From a checkpoint of a small contrastive image-text model: trained on made-up ball-and-stick molecule models.
Rows from block 2 of the text encoder, named by matrix and row number. Rows with one number belong to one attention dimension. Each number is 500 + 25 x the weight over its row's rms, rounded and kept within 0 to 999. All counts start at 0. Numbers have three digits each. After the name is the row's rms in percent of the matrix's.
# v: attention value (text_encoder.blocks.2.attn.v.weight, 256x256), inputs 192-255
# proj: attention output (text_encoder.blocks.2.attn.proj.weight, 256x256, transposed), outputs 192-255
v.88 130:489484512517486518467473493493499444517489483512474515502502489467518455471471492503511503478531523536493499493513503527466608503501497546506506503513514513492494472521421529503511465458493499
proj.88 145:558499502488503502491503477492513509502492542487479503511498417524497469502538491501510493513474508499498495485505509504462473502527503479502431495496510555463506520502523522503480511519501494
v.89 072:525500541505503513473505501488499579536542510504513520512526519532540497490497521515505467498506476532520465516537481478491531518467487478501490506487460503483479559528511494518523509516513526
proj.89 083:438504473485478506524488495498500488497478494502517499501499435507460514484502416492503495507454497485483482522483497453531515492510510509525556500489540580521485501499476508498518495473511506
v.90 104:501507510511491554468497495500515566512458500499517515510521530480513508522546471481520482522496481536515530491508486498503453509505529494501514534479514481490470531527506457476491531468503492
proj.90 113:533494509490518504488495513500525482495500493501570498502495563490514550486520426480480508481526506500493522524505525492537499502525500535529541497510492479486510494500493498544511498523501488
v.91 102:516538511512460442493533512473477420504446511528507485510496502479530449492505485546492463501491537478490475531496521493499534508513471490509482522511482516499505520524500563509492458473539506
proj.91 121:523500513502527483478522475507480513502497537498472509442479418510500475505502513524512494527504504524502500506507493544467483502470506503484456498496493487445507510507498476480509504549487484
v.92 138:485525472494480448535544499465485447482486518514486459510512492494523486479521521514500469487485562486474521498465506488493524466544523520506511472512505527507471485479533557480477460460491479
proj.92 159:576502519510524486521524502506449518510508547503481509513478363462511491522496552517519507514500506546508528496519511538447516500475500480479472502494477482481519500505531451470514503525491491
v.93 107:539533467506481506485487519497484532484488504539523495470491510500480479537473495529499499531449502483502497519482512470491445544471498479501512505514501476542508504400540477511496462527534476
proj.93 111:500500491513487507466509511488438486501505534494459504528496462513501521494494451521497507484569487491503508508503481517526503495499507512523510487499480467484503484498492496529511496527493494
v.94 153:516491492475518549489476503526517572497546479512504535467504507503468513486449515507531523501493477527519482489513484513464532529478490516486510488508520482530512498459477468514522490513481509
proj.94 176:467500473495454524498486501484513484499491513493494493567517518538481494482487441499507495490493499459487478503477503454523520496525507480562531488499518549523493505495490546528502501466508510
v.95 133:527500499479513537492479510534486508499524503484537463460456498536458495526494494496473544536467479487514480504494506462535401543475498458484486509503499468509513505478550458507515516554505526
proj.95 147:457501494518477505490489521508466498498508471502483501500509660498504526497481527499499492490563494475495482505485495504548504498497505511479525505510492479542482484501478505525525493486504501
v.96 153:532502513531460543446419507503488488515480481535509516472495519471482447517444471503505514506500497534500498518499521510478512560459484506505524534509516475507512491455467486512518469519518489
proj.96 169:525501505490501514451502489490487492502502530480467500513501456541494503483551431493496498494552496481495497488496487504515461498541505497498439492502496530470495508495496525540473505524503500
v.97 147:496510497453531435544523493529510420516542518479473466508459461496490500490491520498483538481486519472485470487487485512517522463506477500493488481502496521483551482547492543513503499494480531
proj.97 163:491499508508494482525514492513525525497495502506479501450497551508508466513468626519518490521493505507509484495511487513465509501471502483469487514494500496518488511502503499463521507481500494
v.98 101:488482519541505497487484496482487480506493510496478511539512504487517507507524487477472507458538481506493521514522489513517509472512503486514491527476499523449466502544462488515495548490511485
proj.98 115:499504513495542483516504489510534503502506447498525499435499443474498512499542505475491513506454503517499496489508510506468468506516491521429473515500528500494502501504507497459463502509502497
v.99 119:520507480517535496509469503493496512468541505520494488489500487530471482492431512511461517472502493486491493518508507481505499534483498497486493470506489497508493480417499488525537487546520504
proj.99 135:450502488506482506499497503492436490507507474489424500529501391499469481508511503503511504511472491492495486467481469498483480498504506477464470502488516531518499494502508509471470498485502520
v.100 113:502528502467458475485518508470484446505467510502505439508502508486543454482501507529507440523470557513503494518467516472481551514522500504504510485527490526516490524508556560476474432464483496
proj.100 129:569500513505497493508510503508434519502498582500482507525482407494500501510493482524523489513534504520501519522509513531492512498489497486532481503493476530468506507503498467529541504537491484
v.101 138:479477509513481501498444475496503428527473483504477476516473481449502473494491466474498532475525532528473515478475504521478554495500505537508523506514540503468495457525436521494494498463477506
proj.101 163:594499527487534489495517489499523506505510541488498505480492447507529490507536535488503509501513507512509497474520507522454468504530495489448417517502485527470507518501502497484471509520499494
v.102 117:485468523508508511507502490515515510509503501465520526501502507501487533509530459466505517495530461487508509462511510524529466476494492483503483519474504486489507507581447474518510567494485512
proj.102 128:472500509500521487498488503513580503490498424509548496439507718495510503491502533487483495505482506496494489509491510490527481504500498525489509508510515444499489497502492516511498497498506499
v.103 124:518512491483504463499535522528512524478520496529499522486521502497512543502475527522538469523474496496520471507503492520474524488499471514502495488513500498553527508490499509513488465488490508
proj.103 140:458505473504459515512489492494514507495489533497489496535508510541490475492476469526509478501487498481492489515489488464508537497492506488576550485501515509509498507495497523521517500487500502
v.104 081:498499483478489563469479505502512525520473486481528469484507526503510464479476529510517476552468530532513505491492501482487520565471516514484517502516495495497479519487556498477500465492461518
proj.104 091:549503486503464517508480516503422499498490551494478499589504506498489533502515427501518493493536507483494505511487528498538517497522507490550503491496482579513506495495488501582521499512497492
v.105 082:497510541518485471483494501473502466522487501487486492529517514500567462470509505534498455500513515518536487512520494487507561498500485496491465520505449524484472558566514549485501468486509513
proj.105 091:492501499489504486513501484500477515499485513502506497478500411497475491500518459504508485529457501519501507511481506496503493504509505504509493510496523562487494514502494493515504505525498495
v.106 082:472477494502527512514513489515545483508527496477480462506498490510505511477497528489527501490503503541508496471494485535486555482501512529486509474502510505479483500564483513466504509482441532
proj.106 091:525499494496477510542487502508508512493490498503516492539518569506504507501500514489515481505471513489495489502491530469510518503519498478525514498505523566545481504501502517518500503473508497
v.107 098:490521516517464503477508512478486516482428486541523548505529529468554484497512475513535449517501502500512524509510514529482543495515507535527502509511496509528477522497472504495486467449500473
proj.107 106:540509505494520503477495483498514508497491527495513502509497465516492500489536420502499494507496501506501525511519517510496486498504504511557499493492511473434521501504512489542494498542496494
v.108 116:490512473493474527501513511469504471494445506498507481514520509486526467484509515501521455512487553535485550507478499477470550487522547529515522483505497510487462503477531527452489445464485483
proj.108 126:608495517508511500503509498495446500506508579493498503558484351471511512511515449495513507487518506527510529506517530520485515498519496494528479496498475533471520510501527470530505510527495490
v.109 156:518491527498472488467451502518501501536503483525492513512498492454498498515488491501491495474501505548477469498497505505468545508482472506524511529510503495492555498469459524511500493503518504
proj.109 186:499500498479513502491523481481531490507493556488512499463503360537510498491502492507495516494530495494507487494501486488482496498522497505467473507504496539475484514500487514461488506495507505
v.110 142:522517472524516470528520495467487524472514509526496508502505508531488520511501499506468509494497468457478508525492509483523427500494503467490488491501505497512505489413523486517496498542547480
proj.110 150:453502499513510489490513510494470488509509464502469508489490418482495507507488525512493516499492488515507502489508469515482498499478504502457516503498495438495506490500515476452491495492495504
v.111 089:484518510485496444518541507494503409496475511496503484500493490500539467488516486514519452516488525465498511489485515518504522475531495519493501491514500528505487506565507546476481461440479507
proj.111 104:560496519508511482509502496513492530494491528508489503490486572492512481519497550522513483527501515529504514513515514536487504501470504490526477498499486466470514507505522477520530504540490483
v.112 125:484502474501527550512507505482494532467505510487523492477527510547501493471481534519504470517509479474532513507519509486499495524497516508474485474503473517516432506495540468481509492506486513
proj.112 151:477502482514470506512474512505439494501496467508468502572505543480462495505516450483515492509460501491490507503481512499530502501498511484538513486499516519522516493498517501549505498502495505
v.113 120:477494521508527436534542498508510470485515513486472524511504478509495534493527483487485500492519462437486492488520496520538499439526485494501471499486505520488503477549469499511493536495520494
proj.113 133:449502498505520479504499493510563514497502429511515498428509594492500466510486590508492498523434505522501495492501487510468492501460495507469503507503526420498500499505506501444499496491501502
v.114 129:521479487463528488523495503538511546508562496485498493480464480513448545521501507484482575496487486481493481481490479489505448498501496486503493468510527478530548490448503496509503520542494526
proj.114 146:456500486503473501508509506494541484497506494507510498492507582511522498496451578508499507478535488485500482489490479479504519500484494496481536506509486473533477496501488520456504492456505510
v.115 069:512506504467531530492500496544519550516546489473522494474487506532489512496489536494512491512477500546518473492503484507505518531475495502475509490501487492496503540535525505484517494512466533
proj.115 079:471496475497454519518482519502491494490487511508509492558510580517490512490475468498514479498498509467487482520474517462548525493507507494555548486500517569551478502494483528539536496460509508
v.116 120:490505491472490547489519498512524519509490495486537470481494513502507490499503509499529474542464512509539497470494506487479498512490501506484508502506501488515485541546546492474495478479460525
proj.116 144:535498493501467512503484522511480503492484517506513497554504659505503524498493469500512481496539505480498511528489528499555526502504499492575534489509484525518490500496496508584534499510500492
v.117 117:502485484540520496503467489479492508485521487529473535504512485501484504480465501497473519459541484491476507510511509508478541498499512529506503471509519505505479452402439489519525498519515475
proj.117 131:485500500498510503488508498483502485509509488489452504521496325515487471502518495495494512507448495513503494468505465493451469498513505480469458496496511504482514504500525515441446503489496513
v.118 137:492515509513443502487505482487506488501423513508508531530516522451529497541539446485504474504496491504496521495500503506507491485508514497536508558485512491497511502519488503501475520459520452
proj.118 159:550503518493545493477517489498547506505516508500553506444484484494526530493521474492481509485529500515509523512519505518494482504503498529492499503501490439452516489498499481506501500535500481
v.119 141:538535515524492481479533530489469561489505504526526546502528538533527499497497507536491472520490489474527483545519501473524465517493481454496470501496462504542498566476550498513496491525556499
proj.119 172:407499483508485497490498508499469485501490485498496498498501437506472498492482437513489493509485494493492501529484483497525511494471512528540558497495516483507490492500475486497520491494498509
v.120 105:477508498531493541491492500495496505489486516478531515473514533515499490495518481498514470519508467478525539503499520505519452521488523497479492527493492494510457507546520449498502522488498489
proj.120 117:497495512507508497482490513514486506497504442504499499505508653478486512496535461482500489507496508491492505511492527514549481503507509507530500495498508463500512494500511486560500497523497496
v.121 111:490505474511532522515519494490510534457474494518492562477530505504495533479506483494538491514512471447520535505499511530500478480515516528489504475509513501535472481470475461495500502472491464
proj.121 124:497499493506491511486490506498518497501503463502496495548508591503497493502503479485496507499476506504493513499506499492504498499501497488548515485505504432489528490499529502532493496511497506
v.122 105:515511517486474529466469503502501511548530486482505442527502498504523457486498536503482485504496543579506477498504482482490520530495503476505498526501478510462489554538525528487496505502492542
proj.122 120:525504498490491497527500503497466493502486544497530503504494412501493530498504463490505498503512505495497491514483529495523508502519503509473500514500499599524488502503471493506518502485498498
v.123 124:493513494517532426541548502480487459474517527498477515526511489532521500464505513525478479459536506457489494513525502510517535465521489491494466464507472543504490494515485535516499488492527494
proj.123 143:449498498510516475518510483502498506503497467502478500470493392486476453516492561517511493533418499530502494489498481514444497501459503483468483504491522478487507502506524483427493504498491500
v.124 166:514512492552520494500490513491485517451505494525482567479518506502493502471435493526510491491527458464502505523525508506490519515479484521492495490515499512535481463428468477528531476504529469
proj.124 188:450499490505486504472497485488486488501502470486437499538506420523465463497526456498494499511446496494490491482491474494478474497502512476523477487494531480479517501497527519494461498508497510
v.125 087:500471511521539522508471478524499556488534480487493583490513509502483534485497486481495524495544435474497504487527503523512467507488491495481495509502502479516502467496444457527524557537516496
proj.125 098:421503487494486507485486502501566488497499428495496493492516607523490475484498502487478501495461494478489481480489477473510480496513502499485513501503522469514501492500498536486468498472503517
v.126 114:474521507484478458523568511490506471487455519496516505509516514499534513499545491515522447514491515472502520482497505503520489459532510497506501509498491506512489522561527522478478493446491471
proj.126 131:540499512508525486501505501508515515497504502518535504472490577470519506510482520509500494516501509523502528522516515521502523505465500514536523491502480431467515501505516466517537493524493485
v.127 134:488507519490495487485502504506489399524451506477518452486467496491509433508499470504496488519481532471511511488491524490522493516499483492484487521498495508486501501575511512502498473472483523
proj.127 155:548498525510512485487498504526474529494497502498483503462496651499511487507517552503507484510539512514503503509502508548515477505482500501479459506498485480482503504509503484540527505545493486
v.128 092:522509494502519465465488519495498501480478472504507470494550494507488507503520482520535454487505506483499474463484512461495532509492504538472503515543520460513497512498500481485500471527503543
proj.128 086:524504499475516497530468510442492496502494526503555509491478511558528508516492386483490491474505492496510518524487544514512515492514506465526520505497517510516464509499476494516540497529501479
v.129 089:521557479510513530470562540493488504466498480480514500458509513512496508513496492503514520487517517485533494487499515461507478485461468537504490516517487484500486521479473537535499503555482525
proj.129 088:526507480482484522535515513460489494491485466527528496538503521511465508478496409499500489498503480497510489543537481452494548494482510471533516490525501488515522501503514544463505499466511487
v.130 091:518511499457485550505468515505478517468485474496532489542492476480456523539545451484469524498492519507511488517498499477516505503536519523462557497505536476537530491556487494504484468503490461
proj.130 082:510499520492480487575523483500440474527499551534493488522462544473488453492521412504481546486509500446478525512514491569478513501463504511477484480494516457479479518500492481484460494479509488
v.131 109:454480535536489539504541484466501527492498481513458496525480481493498489455512554460500547505521541519474532505533533517522458476455465504522508493515455529487502455512502534551497538501480498
proj.131 103:481502472506465497502536501474494524501491495500553500548520527491434532528415476562526458495504472517497480557494458479506502494499508527483482472489483512510513501500497514447449490502506500
v.132 088:488456481525464499534465455493564476562519458524487516532480455512553520477497514482529479487515507500484538468473525514486497520484508474524489425506508499471461496488525483494519513464484528
proj.132 075:516515493462498495483476494498500505507523516472399486451515509466516538503500533460513462544489510541485492532489523478504482490467519537483478481503493498481514483501489477500518519507499472
v.133 098:516508467517510501476497468549514502515517485502476506527517493487513513497421561445514520498511460485503535514525472537485478523486484488541474517465486523525498513478477522505480487483504438
proj.133 087:489503471525456467413532502473541500504519464511452503548509501503511497477521549488534451508504499476518486495487494459465446498462518483519502456525505557516537491517485510493502475469480524
v.134 087:507483481504448506510546454521509523526498445504503506502495491484473483477463544490492510481509537481469497439535558493471472453487465523508499496571491546534511494499547514523530513472483502
proj.134 081:482501469462477518486513533461460479519491502462459489511482519462458538499476510479464463504472505463502496534485469536505540500475501543471483479508517525514552466501513510475547499523512467
v.135 095:498477512478498467489486525482511527483504519499479480468535492486501505494498503521489500489488517486495473484494480527488506481470512494518542545538489495500495500547528444491513500483530523
proj.135 090:511505516566533540502517516458508492518489535514547494500505480520525475507419495527462498448520502480509510514471516506494505495535509485482508506476513491523467510501501513528505495530485466
v.136 101:513499470499531542481512502530475519461464480525493505498502526475471462511455551455522513530446516509494501517555481500486460511457490499523466474455517537502523465556534504466475473499479463
proj.136 098:496496505528439508504523473470480523491523498516524505557475500466459491524461460497510479526504517468503424512501468559445507508454495498553442480506497477521518504513489533480486497499482527
v.137 074:491518497521524527515480451489523535541477488530524518505513553532490491498475469503506491456506503494472521480530528526468480487517443474492508498510486504474505467544554495473450472490478481
proj.137 069:507491515463481509514572507512434510486496537497495509542514523492493522512506517504525453528496503463503436466511488516487529504485482525513407480489530506500503525504526467491544501516486487
v.138 089:482482486499465482546468517482520514495475523566458502546495509508517493502517473506558457508523483497550507441520502507477466518497509490469475524508509547491516510507471477449479453486499488
proj.138 081:541503529453493526518480512506470480502491491424564487510489530479541535503482479485487464473491514505494450466489535481534507492508494518488487514496547488534535494486557487547551514497512495
v.139 077:485547519517511486483520524470500502498519507537489492488460490547530529502527481528499521484533505524508489500493502463534519489491458538489538562532480475459493497485428519503543526507502524
proj.139 067:530488505474497493533511512504508504497483484526537492470515548583554525481512507492547467485506476534518509549504537384493502506520477465484517524510491485503499494493545474479487492490511469
v.140 069:504441494479514472466419518497465483477537548494506491535519516473534500507511512478495504468456479528463482522511448557539540496472506484474489527486508487528523518497485481467521491500485477
proj.140 060:535499494548486456486505509517540491491551522544508525480506454473498533494454528467493535495496513478517514500466562528475482507510504508493515484506542542527452477502486470527450505501505491
v.141 117:511494501500560493474505531486463500432499514505510463493544531498497484486507509476508510511497488472520485482511482501509508517515499503485465522437515526513489518535512475489512510512494471
proj.141 100:542497525499497482489484511488496488510481489467544517561501453472475455485504492515502534502511503465510474509517547527523523494524522542536519519482529499520511512490486530509496505578492496
v.142 092:488489523462494510562430512491518490546512506518467496479497486507549480473528430519486474508523488518519516533487498532503496508509523469503504459494503434471511510502504477519505534459506543
proj.142 087:472500529557503511462464451478491520520498521512526485480521472460513477532522534543506500496496508522506502439502500527500479499510505463440484527474517491489461524506533497518498482515504512
v.143 082:475483491540552489486451451473460524513476480460494499514519498485486495495520514494515422487512494472474505504502476507487519443465526502500524455494537425503487479528484487528500505518484514
proj.143 084:557500474507439475567499470463523548514495464484461513446528452522519459483460549515526511476489500518518494487490504507528492496539524471510481458479544538492471502500507469488528503570509486
v.144 078:528481479489501460486459487473537506518518445485493504505486466473513496519498520486481466468524482488477488471466527488492520465512493532517535488538568464533482512481495526530517531504484525
proj.144 065:510499483476471520472500513496495520508516536528459509466450487483538531460556542455498483494518506497531547526491517478512512504467510471442512519494525563486522455504519449506516491520516460
v.145 090:488504523496498524508504537452466523476454497540489489524536518490477480513557470473549483501490486529479468490537471454498489533517463506506481484503481500484504488528472530444499472504497534
proj.145 089:530495519495461507556494500508445493487505559499601508530502529514515499548485413546552442515522486508495449490505501493479502504488488484490516498477511498523487513490494483474478495502507508
v.146 084:522493469514475493494507498481499490502508465509498478485482534509476476509515478503493469495488492528491468519484505467526504514495495551478492503477500469478489549491468507473501441528495533
proj.146 085:445496519501541517502530498497500548507487557501524488489485518573514510482527487520478523493500506489513501487506514539443509495496504477505523542525478475512455498507543496511482489520502541
v.147 088:482498550507469493500480554545516510456464523514528500457540501520525501526503475488515531498459519501491495489483528509457541509539493517462497497510518541526472505498460490498455470527498501
proj.147 079:495510480506566506496499530498471463492508549528506500539460502498491499500520413450510502517525477498477519486525513493520511484459502527544507528492496505493463492499470547505467488484495525
v.148 080:487439505492549499454522482543544530508502524480513482496500523492489482477481514493478541478479502476498508488532483532480514461516493487507466482484516498504487495480529512526500510473501446
proj.148 068:488488501501472479465517501516524501487516470511457513544479459477474471525498511473482504525520510509516541497498487473531522499468506547529507496510476551435518509494417492532477495526488511
v.149 111:464475516483512506530446509499529495514486497511503513496487541486543460427518458492456540467557499508476532510487511532527477488493493481496504498500514509493485499494531508523502504499486493
proj.149 084:513499499469484498478510485500433518501512533480482511495501457464465549506543489517481475524480511508517502495542477508510542492497518500496503528499564485482508502497511481549503501533502471
v.150 083:467474480493526463532491532467443530466478493496510519460462487490501520491489519490465513521493516497496461528459496501498511491469489534510522516473545483521546512515489540502484520525517521
proj.150 076:460498494495457523513497501518540482493503476514565507546476505491558525512484515473524493471469503519522504522514463474491502508518483438476435504488499518458478496502483445510494492485504509
v.151 085:479517508521548527504491429501500505550501490520535509525487549509481478498510444499499500443513490500446532508520502516530500476493488473531505493522445501460474476505496525503491519474475502
proj.151 082:542497538457472489535548488522487512499489520519492491496508505576509519502540530524508481528542509510527479479511504456483505504476478497510493493500508513484489497504533447449507511518500469
v.152 071:489496490522507490522485476518536512490482471520527481501491525552511503493496520493490501472490508518473492513488467525510534540512493483520473513462479532472491514492486481468508530446516493
proj.152 066:543503515520496510473504519529512496511504540497435483480513516532522486498536547470538474507492488531481518503511533474477471489463482515499512522524487498465496478500466477517504509483466539
v.153 094:488545530512548483500512530514473512457488550537525500474496508512530501482479476492514540518520478515507494541522486504538490471457464501499492518519475485473561494486451534500522489538500514
proj.153 087:509499484483472494477485510481540493480531438525557530530513487537485518532527474526547465474485495537525513525558506413506470501530499472518526511518488511514513492500492500504476482436515513
v.154 084:582514507486469504447540508501462497471570512451460495517492484466474473543484528470525473515461511529514546515504484504493468477472476517504491514516498462494466471511464508509471477523504512
proj.154 083:469499469533510507465510511509525534498540514569509498502495511504468535456481496494489533511526516471496518507489500528497517502465495528506485515527471525539467494498537531497442493434517501
v.155 091:512494485483511519454556467466505499495513497506470499556474512481482545496544553490511496516562441505539455490522506474507508496512511520511472530478500542506508522506476510528533512456506501
proj.155 081:526496485503481498510527517517522496524481494474479483467528558528542459491472552530506520464459482462467550497458496505504497499509516506474576453525491501513527507494478492534500515507501506
v.156 087:532527501505507500491546546491491504469543516485458511489491494509457525512473536530512476501505466468551496489518477532469478517503483515507490544481498465553502523489500502508451491492532484
proj.156 078:451495477536514502493519505479538478516490501518588510586483500456506516497485497470521505480501489469505476473483493454501485502539520482481450491501490527554528514507515530502477484448487526
v.157 094:483474495512507495533482526514514487489499433551532466503512507474509531468471516490474538495493530478499470499523480509547515533484504494526503509479476509504500567510504495466515522484512469
proj.157 096:511505518509519500514502517458491474504504525478506505564469487506509524538494464488480478492524499524515464536491538460439503493504500492485501521511469459473510466517500476469536489534476506
v.158 076:494472516529470497509560554468492482523489548505463494504468492488494473479518513508563496548503508495537512480492460503509485502527526496484463467478486496500500499509519471463503506456505488
proj.158 077:469504480504575518519433507538523489477527470476529512504483487483473484542462488496479530486510495533482509480501509510537493487511509562497540522489470479497518478491479521518485539472505514
v.159 081:439471495515485465534438526503530476506529519524498521495486461483562559522505465496487505501485497514511472511452501482504527492478504492518532448514483472483531515487489474521504517509491533
proj.159 071:457494513503535501469477491518524496474510503547474510491510486517503506490523550495478535478527500542499519500499521476488457497488490469481516499497473446474501496509517525497513487456500507
v.160 088:546528537507563488519540500456451530479499499513540513478492484492470496517462543471532475536525449477518493500508497498501490477503502519538543460487524503500537470556473541523505498489486546
proj.160 073:491509491522461515475464482488593490497530469499503495511519486523531515545540552527553479490481499536513491510518464432489435505542490475476459482482465535523526465504510483470497492459494488
v.161 090:520495514468497523435482512513495494494515500491529491491555485474492515508522457512501505470485510460510483491489471471477526459504511491494506500497517413522469477502520475522489483517517469
proj.161 083:527500455501490462560486489462460476489532487560445526497495479465478457498546447473499510520517500512512557516497502488516539487487519496498521472482513511462465510496457537487504505545508469
v.162 074:542508503478498531471493497464478499497504457450516493517528459484462493514513512470487491514457509518468482549496492482530485495500503490527532490453497467489496488514525519516483480549484505
proj.162 079:471500463553476512508510474458509532504519524559467507471506502450446480498500461553512533516487504494491520510510454571450505498497521487486513477511483503511473489507484525451437480511512510
v.163 080:513464517476526503545487456498560519557529512506501546487494492502488515478497467486455490480498465455473538507511523528464468463473483490523546501538518502472509468492584514509476496494491478
proj.163 072:453503521477497535495530478480466507493465498493484523477460527493520517500542520523477487500496524499506485494501474516497489495507492452466456469474502520512542472508509502499552478492499467
v.164 101:508489472472488485531461485486573488530506488559515499506463489497557490491517465524502514481515507543495502477513494496512487499502477480484490504513522470459494520501519495466536474477479527
proj.164 085:479495522472525510436482515527480502514535570489453496470517497495469546508527528461454479496471512483494527514500545521462487504455486525467502508504505484489504510492547478546497511509493487
v.165 085:495482506527510519482494467452473501456470461537494486524491557468476455513540492497508506437518508530451492505512496507518475489468487534519478512515510481491489467534507518482501501508509512
proj.165 084:539492509464456503553527497517440523513514591509533508484481533573518507486481467520515457504525521478515506528473510499475527505482489481530494530503532495512478517497517474522461506530502488
v.166 100:497484531498480494502499496537474538465498476515519483511505521470478475477498488499466507499516497476495497493520505499492505488485476492478533496556516537545545456551490477517514459485486493
proj.166 089:552489505462458512559523523494413475498461503452498525487488525553517501488514479493503457472537508489511458541491505489523509506531504470487510497482534470520519505505511508546564504471507464
v.167 090:460477500550477476494510461476491521514502496510519481490520527500485474500488542519519458487478517468478480485507488490512503488506505487529485470488495462492491468525521484491524511513494508
proj.167 085:515494490538483497492508493498477528503510538479433519495526475526482485506479536513542490505517480538507501510451490473512451474519506537512479508478463507482502516501472548490486507568471517
v.168 102:487519484465511478490497540491560487492483503511499492484498465513554493490530481546505483501509483526519474463518506470474526497504506557478498498505531452492524550508493469502496493522485505
proj.168 083:491500490496530521497482487473501504507492473474535502506492503477476477488483479487441515472480489501511526488507528540524527506462477461506546516477517503513519503480571543493519483556499508
v.169 097:528468540478519506455534512499472483459470532513540492485500520488440507530483518481462535511452484488496513542483466524518522500453534512537519499489526504534453481517484542488466500542516473
proj.169 090:503501477519509509527513498526539501500527497564549491565459482531530463522495406500525523515561508490513513525516483473483511503464516478517510499504459532484459503495450511467433503477489476
v.170 096:489512545505511491543465466491521504531532512493525531513466490498514477503513469489474499478491481518492546563492516526560525489501493471518549442495485475476504494495511497529489488518498516
proj.170 089:485493475522512517483502460519517530496517510499422512389510493530514480491529538562523524521496504527495507481513478514466460513539507462469525477508478490497466490500510502504450494457500505
v.171 085:487509468490458488512452486495554473547523474486494491485517423511544492544500497510520475479474515498471486491467479512497530503523500496527523471497502459489519506480512462494530511470503510
proj.171 083:507506499550491483494495473465500514510531514526425504447490496480512493486504560467499448514502508540522537505472525483461469511475492480464522500484495510490498466505513507449478487524506483
v.172 092:482515524525469505487489508506498513515444483489530482492502498496515444514530480496521472515465577526471490510474485470520495465542539517442494483502547490496516478499492516456484458517490483
proj.172 086:560499508506476515556471485504489502492527508480483490446499475513509443499495432547479506506501520503485482475534477551504527510493497500566501525504507472456484507487510516489522506544513505
v.173 082:498474484465493524469486492492460517454473510538534455510511482479488528544479526468537530513491485467531459507528472489518530508517537512480511528459551499560508485531493517458510479524507485
proj.173 076:534496494545472487529519504452498466530525530520499514533478530483534436522499419518545476480469496454498539545476523496479470495495523511507501457482496524504478524503448516495422502529476492
v.174 090:490491525497489510482558519511470516512505526469504497495504510463477508513434570474467533541490490494524520514514456480465475500511510499525500524505520554531476467502439547514475509500502484
proj.174 072:500497506546499511454499512512525457513483469492511476563516467545510483486473529553457488489546489464502465495511459468511501492486495501506521475505478507501545511500544514467549511489479525
v.175 084:519525512521511504514498488499533523507518488455476508531473483511472501501521488535497428489501487487520531491497536502502498453493513492514533492540494458464505470500467480523474516480507508
proj.175 072:533502479491485526547490456473502540512503475459463479405512523526508505491496515526494518492517504549500506464494480470508518488574495476481473498497509491516506478492529476512555505491518512
v.176 074:488520504534508545512500504408460499488516491506490514500483496488523538542515481485520513504514503487485508505475543478459491506494506513500521483532477492475485454510492506532466558527498542
proj.176 063:506504544472508495509490482516461485503481573540550506498528552517496528463512506544537484501537503497490515519501504476526503500481474500527451513458526475533478533500536521468488515498497508
v.177 079:509542519495496508505486488494458517479456525549558466502495502542491523517490462541505507541510510491530481513485487469494523516532499468460543503476531481523514486537501493471500469550502480
proj.177 073:551492499492471461545487505518499462506516453501460514499522501498491428501564465487563483490475492501475499495539509499515473503496496512516468476490497483466499545495478519483527509486496498
v.178 091:484516522500497531491542527508492519476469468528466498465477525500524490458511524469523556514514573495526523486519485470517466500497466522486462486491505506482475480501490510473506507483505468
proj.178 078:511497494480496484550489497497434516493481504478532488544478556519491463506498416508524472504498493521488458544499499495510513505466489519577487537513507455472504508497490542514487510501481507
v.179 081:527529482464499500502415467510518536516473494519515497511503461503521495514491466515511481501508528478457518485498497495484515483482517487467560500556555489523506465530512458472512479506484496
proj.179 074:571510526500467482544485479467480491524514505501484518432494487500519467474518473470495471462491521471495505501516539551499488510487509460516462486482566506523476504503513471502537519524502464
v.180 100:485449476486492469491465472536540512538489474476486515531517492492526469468511505479515450502469521504483523477523477469506522517530502507475492515508543512507500503489473489447504464476491485
proj.180 085:528498499485488489542482508503472505488472495459484503430479504562568505478492494469458506505499496496515464465469552555513496502498493483500511500511528511505487482496538434555559498538504500
v.181 084:492496504506490493526475521476474507511502501507495479507489520494502494495531452550519457509537507491509467490480481484507478493552547509442503504494528423520543505502510477467510465482506510
proj.181 073:487501551508484502513480472495489497513513564468547495503499512491521494522544471508484523470468520495503517444482502525502493490544499498521462547498546472483487542497506496557521496523507522
v.182 098:517529480502475504492526531499492466521499547504523478498489479526480517529464484555501488528529470493537503518439501507503503490502547517489527499501488537540509472483463491507482495500509526
proj.182 089:510503524523522507485502503507570473505522475510525493530523468494513504508542503522512471504506502501512486493535481439535501504519501492492498501489488501514525519502525525458517517441490482
v.183 092:519507494495505522515544510472439470490517523476461512472521504489462537518512505475504531521498494484513529515484484526494465550492519493537492500477451506485499499518551492484510512485539494
proj.183 073:434510528510561494489498500541488500496488531522556490537492558482520480518453514521531509487518510492482527520470498505484474504533498540507512506479492471514483499506414477531427499436485495
v.184 093:537502512510491509513493509515503495468506471482477491507500442491479518482492506491455538527481535511456543535516565503502484486450482495513559473565473489503476507495510533520471525565483456
proj.184 089:445501506483519505485506515487504530509502489521561501546466510465425539506470428510506500491555510505502487541526489511496512511489488500490471519485487518508514483506488496445488469469518496
v.185 090:509451514494474485501535566472462509430482470517494507510488483490442487524517538498482457502456462504498451467515508477498517508488514552488504487519516532532508509527469511497471486506507517
proj.185 082:489500475502513552566490508506506488498489534490565493505472520487525525530468433497502525503526490521501472511471503517509503496504482486472493508477482500538498470493514516484489501488501506